Weights of a small multi-label audio tagger.
Model: 5.4M parameters, log mel input, arch tdnn, norm batchnorm, activation leaky_relu, depths [16], widths [320].
Data: trained on single notes of 20 synthesised instruments, 78125 training examples, 15.2 epochs.
Rows from block 6, named by matrix and row number. Each number is 500 + 50 x the weight over its row's rms, rounded and kept within 0 to 999. All counts start at 0. Numbers have three digits each. After the name is the row's rms in percent of the matrix's.
# conv: width-5 conv (model.blocks.6.conv.weight, 320x320x5), inputs 0-14, a 5 kernel for each
conv.87 107:497511498515508543551556560547550549544533516603592592594590650655640617602509500470478494602606606581574500477477436434512519506493495489493492535548503508523540545396360394411431464465483488495462484490493481458443427443466
conv.88 092:550540540535533501509516512501504506500495499580580575556536495486494504507497514513515527531528516503507490470473478492539527538523516479486496491507487488492489499477483492532555505516502496486497507504523521588591575576566
conv.89 097:515536544541540495494494496506465523546531492441435442457459521527527524519516509503453445543552562547524452497522510472495481496513538526525491481474502465439444460476510520512478497493504506509529541555555524550555549543535
conv.90 098:508499490478479483490500511508519547572569540511503512513513407401404413422530510472428416486493511503495470497503505490404432452485504480497489472481575573584581588512517534520505469452450453457527538526511509441428440428437
conv.91 099:504502514496503524521520530533469481482485478493485505500495485501494479456459463488502507559563562545535505529531527518438434439437437559537528492465472445440458464502526544494475488486494511515516522511475485471498497519536
conv.92 100:507516521522535497496516517513466464496499491509500488489498522519509500505497505520506511488486490505504481461466469473567546557549549612622618608601557564565563557456469489500505468467455457455437446446470497459475486481479
conv.93 097:504497506483476540538547550569522515501500516500475476472469501516532529533435427467527563474474480480504565586558500489543516496462432377409461501513441484505512524523553553502480464497507512510633648630598571509498510534531
conv.94 096:448453448476492482493485485481509509499525502479485484477468541541551542532489492489473457515503506501485444450457480488578580577572566605618600587551489507517534536519520544558552477474456447443593591590582584471479487506518
conv.95 109:469488484493501591540503435373516442389351375511512510517508481441398373386501488475495511527480452434442431392345321334537539523510501469489522520523444477502523537376381417474524415450475521527472491509518514477474491490492
conv.96 104:509504500458424616694718687639535545546507506512493495526558624626578525490470477475452483572585576568556546537497440383525482465452461475506501521542460461485512538489456434451441393385392397417520516529530500499512487469476
conv.97 098:493520506532523470473469482494424416426453449487473468459459563577581570567467489486485475500502516525525449459504502485477470457463460596599604601598505520532532542454453506514510430422402402410524557560563557532551553552576
conv.98 103:559562545546521440458460468487468427433457485486472461471495570569570579576540551554564562418424447493534546516510518540495487490506508514529546541544431441425399417494513534553564493496505485480520518515509501576583544537508
conv.99 102:514491468548518437412415422450392357436550603565586560517491437396442499561547533552549525414434478550594457428443527603526526515526545525520523540563587579554518479518481458506567493481461462471474463467535549500476468491473
conv.100 094:528558574536506448481533555572452447443508548515488487469465502493483488461436476528532524417422427476522562540502511518549526509490499436429446465487545509492501521476486488490467517516502502482560577558525478482532577579572
conv.101 095:515505490482440513526549562563483499489509516545547548564564548549561547545541523511498456467478501518539500497490478478511500503509511371396413418442518501515525534449452465468487415418415408410541548535532513535532533514493
conv.102 102:530536502510486506544579590603546539510487491486453486542563607630598525501478458493565548510508496481516593594524439402558512473449456477505531500507500518527539545568579530392354428438448447452563566522511514514510525541520
conv.103 103:487465447444419505540563572556586653652567510504486505532571606639609542506512497476478453591634624583549502530545504458486460456447483529514487468472450414431475545503521518479465459463472492510475470483491486493485481477471
conv.104 108:440442464463484550521474412362586518460399396521527531541527461428389371391482466475466475538503454434421465419377342348569564564558542512513518513503474508543559577434450474496540426454489504516499505516506512481479479475471
conv.105 098:578588583558531526566572546527547517471440438503500533555577569567543510514446446448475500556538530531545592556484418389568557555551555453455440491549497515537551560541505444412449458481491489486558569568584571560571544519504
conv.106 103:513486486489482534538538544534534530512462444503493469479492639661643627608478428427454452563545530508494522536519476448539548526515495484499514516504555576573564557477488497488499431434441442441556562551554541468457462474479
conv.107 109:492491459425420543591631630614532603585516471438430467531599578603562494470545519474440438534570552500483552588557502447490462468482521498501484468499394374391459536543546502421404470459463470470511515498497507510518508480475
conv.108 104:459483472469484552574578576558544534521492457588577573573568604613604560530495520520542564567555550544543500470441389348597578567546537503502494503524534537531551548465440438430423412432436453462433444467472489490511504506526
conv.109 097:637642652608577483506505507535495479493529559568551543539542482484491496491478505527534538561541549551543449444451495504432429410423436446445434441458520508512510532514512505520513421401402403399544539544538513506505520519524
conv.110 109:536533517514495582555523481431498417351326345495486486477481494462428421435528518529533536500451415409417506446379357348532507487464461435444473488499444474507519505426425425460517380394406415445525542532524510501501495510500
conv.111 098:541525525493481532549540534514475510513487456581581585596601452465452431423544534511488489543542526514492440488497479434469451453456459549550508495509490473484518544541562546513493463446436426444484466466463444502509505485479
conv.112 101:585588578537505489493516545544445425419476513453453444442445497490490498498472481498519518518522537573600517493498506510533546540542534471458505534541444436457467477499514558570533520507487462439574577572500472485479500492483
conv.113 096:444478488493500504514524538554566645691618523532521528564615487530575551539588562480464450530589605581542466531563524475469472472490501529512473474478610537464506563487525540505489477469493520540347422478486454500490453449482
conv.114 102:527576574530508483471462474507469447458501543470471473472464391369369421437492485496512529469450429453469504522543562563482490502503508583575572590601494490506512505502512531528509529538529497480556606607533459481485484489505
conv.115 092:537508508480441483503511520504474465470482512587565576573571516527516508519499523548572547474474484501525525490451431451585582563540531426466495503519467488503511507457472473456497431439458453445572556550550558554555539527471
conv.116 101:519550584545487501514525522506489471459497525496468479520553491440398396390514526523493471472447442474497496474462460468437407422481549465499500515521531534538552573528509493492490585584584552518539567570528476512559600590547
conv.117 102:443451450462456441430422430452527499523541544521531510474459444447479508516433389387417431524503500504502519520545572591476506509508477446408389388401473499516508504544530526519506477478466468477388398402417430478451445456480
conv.118 102:559504498510527413403452496511510548540543557433443502532491404447451452495500478495504493450476490486495475527511506510375428465499527400398448473490522520542527507557596586543510534535551553549583559523476488542497511526521
conv.119 098:547565542542543424451480507537460448469488524494472465457468505491493509498485510519533539457440457503537439444431433451483428425440458442427447466495642591558518513495487491501514561572587574570533525488493477444477496524548
conv.120 090:484484492492518505510505515505507514505505490486473478471471519521517503492510527546554580517518511509491493488492478465560547549541539513506511518517529524515509514418412424425405427424421423424495502512510512406404413412433
conv.121 103:453456484471475564524485441406475448440481514518522517515481394363361385415455459488479494452428432457481469445458486529525522528526530455459481489509517535558569560382393430469526454470472488502522545565553548507520529515504
conv.122 104:485506521528518595571534494435550498426398388503497486488497497462423388382472489518569596550505476440431553530481429408598569533499480458471504528515506534548550551407413445484531473469479512526457500523526480494489482496506
conv.123 096:435429439454479527523525529519472465460464494416416418427433548520521528520520518515506483558556554561574417390401434480462460461471470481503503495453463489479461433488495531538532561565561565553548546542545545493488468471470
conv.124 101:469489505497493513518514509512469459496521509555557545541526424389397428429450508515481476521520520535528378363408468491467440423421433512545552535540665666627584556419422484515509497530542556560427461484508513383404419388429
conv.125 100:562598578552545460451453487529477460505554591470495498462435501510553588605466466476513517458449479497550504540571584590448499537542535485511520524490446449458446416472503522533542427428425406400587626601542513484511496533541
conv.126 101:556564554548543491496495498500513500510510495491496490479462469463471477488533534550528542529509503496481442443442444469454470474475466391396417454459522520533533517531540549548551466470491504508360376397417436534529530538535
conv.127 096:480471477468458495485479449430504513494455461419424420425433486486482475459603601578570563438440451428435487476465455453487485499496505562574594601617431444449458471403371371411453503500497511521433432432435413482490504483482
conv.128 101:485508507489518422405406415431478506513521498396407448523554416460482488489527491467442462472489477487485471544568543515413436428445462504485476445468463493503529547608675656537451534524527516517557547534519516517541531508528
conv.129 102:508470472479489535543565572564563580562506468563547536531522573598599584566440427431446476583596577540506510516503457429568574555539523440453461466469533541545549549473480488492495492499498511510545553565558564465462458472478
conv.130 103:536539534546545506506502507505526512505487465533536534525520507519514516501462463454466487544529527503494486491480481464515514508494488515520516520514476487484481479456451462473458495496486493486427442435437441492487477490495
conv.131 104:385341339404473526506516533541492543593601567524536521502479540592646642625530540533528531535554571567534461509552565564576589590592581521517519532522537532527502472487506502501483481442425421424477466450466489432397415467500
conv.132 106:486473505517505381384382373387476469465478489494507510495491387397418448468471454474465483420402388405426456461479505523503525543546542460460450468477529542544550545577575584604629542546542533520473448465477498520490485469446
conv.133 097:410395418427471537539539527536529500506506514566559574539539442427438452458487475472465484522508511512520473445462498523413412410419424443449440437445436449457472477580585593604602586574572565554492493489497514326327335335364
conv.134 099:531555540517512471483495516529468440454492519487471472492495538524536544534470481495524539512516508519519530506504497479529518504514503450459482489499505487485474493478477511525509366350340310286588606613566529492506487499518
conv.135 099:533529497470465488492488481490421474508517495482463477500504496504491473446516508468432378509529533541521462515560540523480451442472499669631563505475568494461464480497521521471427574558537530529522506488452423504508491500502
conv.136 096:559568550521495545537547550543463485481468488522500511529540539563560518511449430487537519522549527509531491549502441441526510507490518475506538522495512460459471487475529519421346400418425442425602633598542503486488523537524
conv.137 097:449433438460476500499503499491532522514506497466461461475473495489485487490550553537554568510495509495487475448425426429628632629618619532535545573583486484487496501486472485510513514507514512513359366387423453461456453450449
conv.138 101:448411382387397449446450452462536558565557523559539559551539472494511514491468477472473454542545547549520425465479502481476495505506492421411407416425551522525529538480515528535528527535534545558434429419429448468454435440420
conv.139 098:551532511495495488501503508495497513518505499472472477486484463480469465471538543561570568558563556533510534552551530529386378372376390626593564531496497484490492491542538537522513510463439440437515498484456469537548549546538
conv.140 102:489469456481494432446461484485423421437475528505500474459443452463462484495469487496518521479482491489508485482499507532509502504496503373376388417440556548535520492517532523539562559581591592583505489483500526466454457478464
conv.141 099:571546503512511437439477502511448504492481502537517531537524532548533492497516473500536476473496493484496535564522458474516514519517535472468480458413607559562565565485528490318323479475488495489569569492446456511497513540552
conv.142 100:436476516530506497500510508531497488472491475479483509525505509508483512496488508512525518515513495486464489480488486489412408413424420494507487466460485475472485505440437439465489354355353375400470512530519501445487517522537
conv.143 103:430426422417434403373365359384525522524520520449462456457434405412428454478506505520530535486466478482502481485504514514471498517526510434417442475500482475491481481550553557557552504518506504494541513502505527506497481459456
conv.144 099:450459460479496493507509522533479474489509533428441445435425557570571578581436475490485474418416429468490497499517531536485482489506509551571583584594525530531534529488469482507504502506497508500544541530532532562587598588587
conv.145 096:515519507516525483488490484488467455461459481503490489490491536532537538543514510511514525524517532522527478458453461471511504503498493540566592586599462470480466463434453468489509535531522528511450463464467476448459457455459
conv.146 096:493493498481486492498495511521503511512513513491492480474466485477487483468486492481482495509510509494501489490493484473509505508503508424418418417424579582582584582478486493494494495489477474470514498504507496405418414423420
conv.147 098:458473516547571503473461468495528543554498401468461436433485496550566539497479406448505535562538498436363459577612552463514539509450415485445418394381436465501532561525579544459392494491513531554507509507502490432420460513556
conv.148 101:525501505504477494515526540560505508479457451462479478507541609641616585574470452481511496509510503488503577589555484461602595572546514479511538537537505549572582560521546528474470411433439434435601590586577564481456467483455
conv.149 104:476444421406404537562585599584527653673594508475452484534576497531520467431586536472401367516569591554523529603600541468488476490527550518513486447454455416429470551550564503438379460450453451469504484475478495534519492468455
conv.150 103:443437419419415573623674657607536595592533483484457465502546568564535468439437416381399405582618606541509512539523475440520483474491517500491481489503420415439502577491497484469471474456452484486479495510518524459471451470479
conv.151 098:557521507502490511500483473473477474501508508445444456462488481489512529537535545561559551496515546552549408430465516552446460464482498527535528521494540529513491481488527555575575601611588575555452437407410427515485467456433
conv.152 101:533534514511509520528512503481585549512510511579588590564559626625603601590546562566574570520514506513530554478426398403597584553515493434466510554560505545527507455455381346420500455471487480482460468497520513542501473444437
conv.153 102:482476494486489413396387389390471430446505549465460447439416417402434482512492516534533531436409418463501441448483551587457473496501505430434459497513493510530542516574603632663676465456447429420493510529528527452460455474478
conv.154 100:485453451480510462422398399429483503532568559550544523480445441466523556571488507516500508543532518517480450480535574601522563582552538492482457444442453475496494485540545554544518530515499499515483449440467497464448429439451
conv.155 102:489502512506505537531531532533558542514482441495504497523530539556555527488412409437491544569553539518498557554542487426632619579525463475477480496499494546567556537529512507476435492484473466456524517512479447480478458485482
conv.156 104:356349370401468413403407421473450440457479482545554556529500476481499526532396378381413458425430445470469513517550551559488489497486465512508499487505437469478475456528520515493452529521514500496503493508526532477446435454482
conv.157 096:521531540540535510514501508513491477468464469499492491495503478487475476475507497507505526548544537519519437440456458476418424417411413468474475464462360373380383398531547547552535505521513517507591588592574563524532538540539
conv.158 101:419488510468465597558522488486531531537555521557526510515537445407452468454507538532510518523495502515505387455548566509493466431421403531542546528514524529514527534426469574607566418445452467486481549572531481431479495465495
conv.159 103:524509514520521479446427452447466489532563565528527499484460400397429458486529543553534539516526530531528442464505554573476505503502506553547537542554505499499505483501540546538524551524528531541548520495488507523510509503495
conv.160 092:509544543532528499520522529518529481467451459475471463474481577567553541533427431411453484510493492493518532514475440430567559553529523538582617654646466495517526523459452473516546667669684660642507555586574571459455443451446
conv.161 098:452438450460480598529503478442441470502513500533516523534545457476499519514432468487439408478464499513503330405467509513523512486448425522597629571510527553542509509382486555599579519539544545540521518516522510506508495470458
conv.162 099:502488463452447524516526532526484576642619568493465476508537496541561535519551551538494460515563601586557460540568558531383389400414442616601564500466572490428451486491556554512498540515515523529473485471456446498492483474483
conv.163 100:540524475432423494522544548525470516511486477479453477521548554564528470456522511490494442533549551528524547582563494480344303340379458528513495472474459414433466517538573551437415511521519531526514515455415425504521510498477
conv.164 104:478497503472463568598601574542556553524494500517505532565578657631562503476471477481473488569560550538551596565509448419525474464458489472482500513533439441469511524534502416369416437468491521544398398424437447461486470439456
conv.165 093:509509520536555494502498491479457485499518516532520509497472510518531513519522565596580586484495505505505464454440436469472451437436442549563566577576592604604590568500530553527527583556546552546445432436451479580585593583569
conv.166 103:536549538523490548620611577522557556529498494499474507556579579561522475471508530528532539541539527515533580544502436397445407418450496458478493532570470473491520552496436392410450437432444456477483493517545558553560519485466
conv.167 103:371384425485486478472496504513526506491479473532526520518528465466461465456539551565560544567545534524509456441445456471440442430436430524539533523523537546551564571508518532532540394368352344343456462497525523325338396436431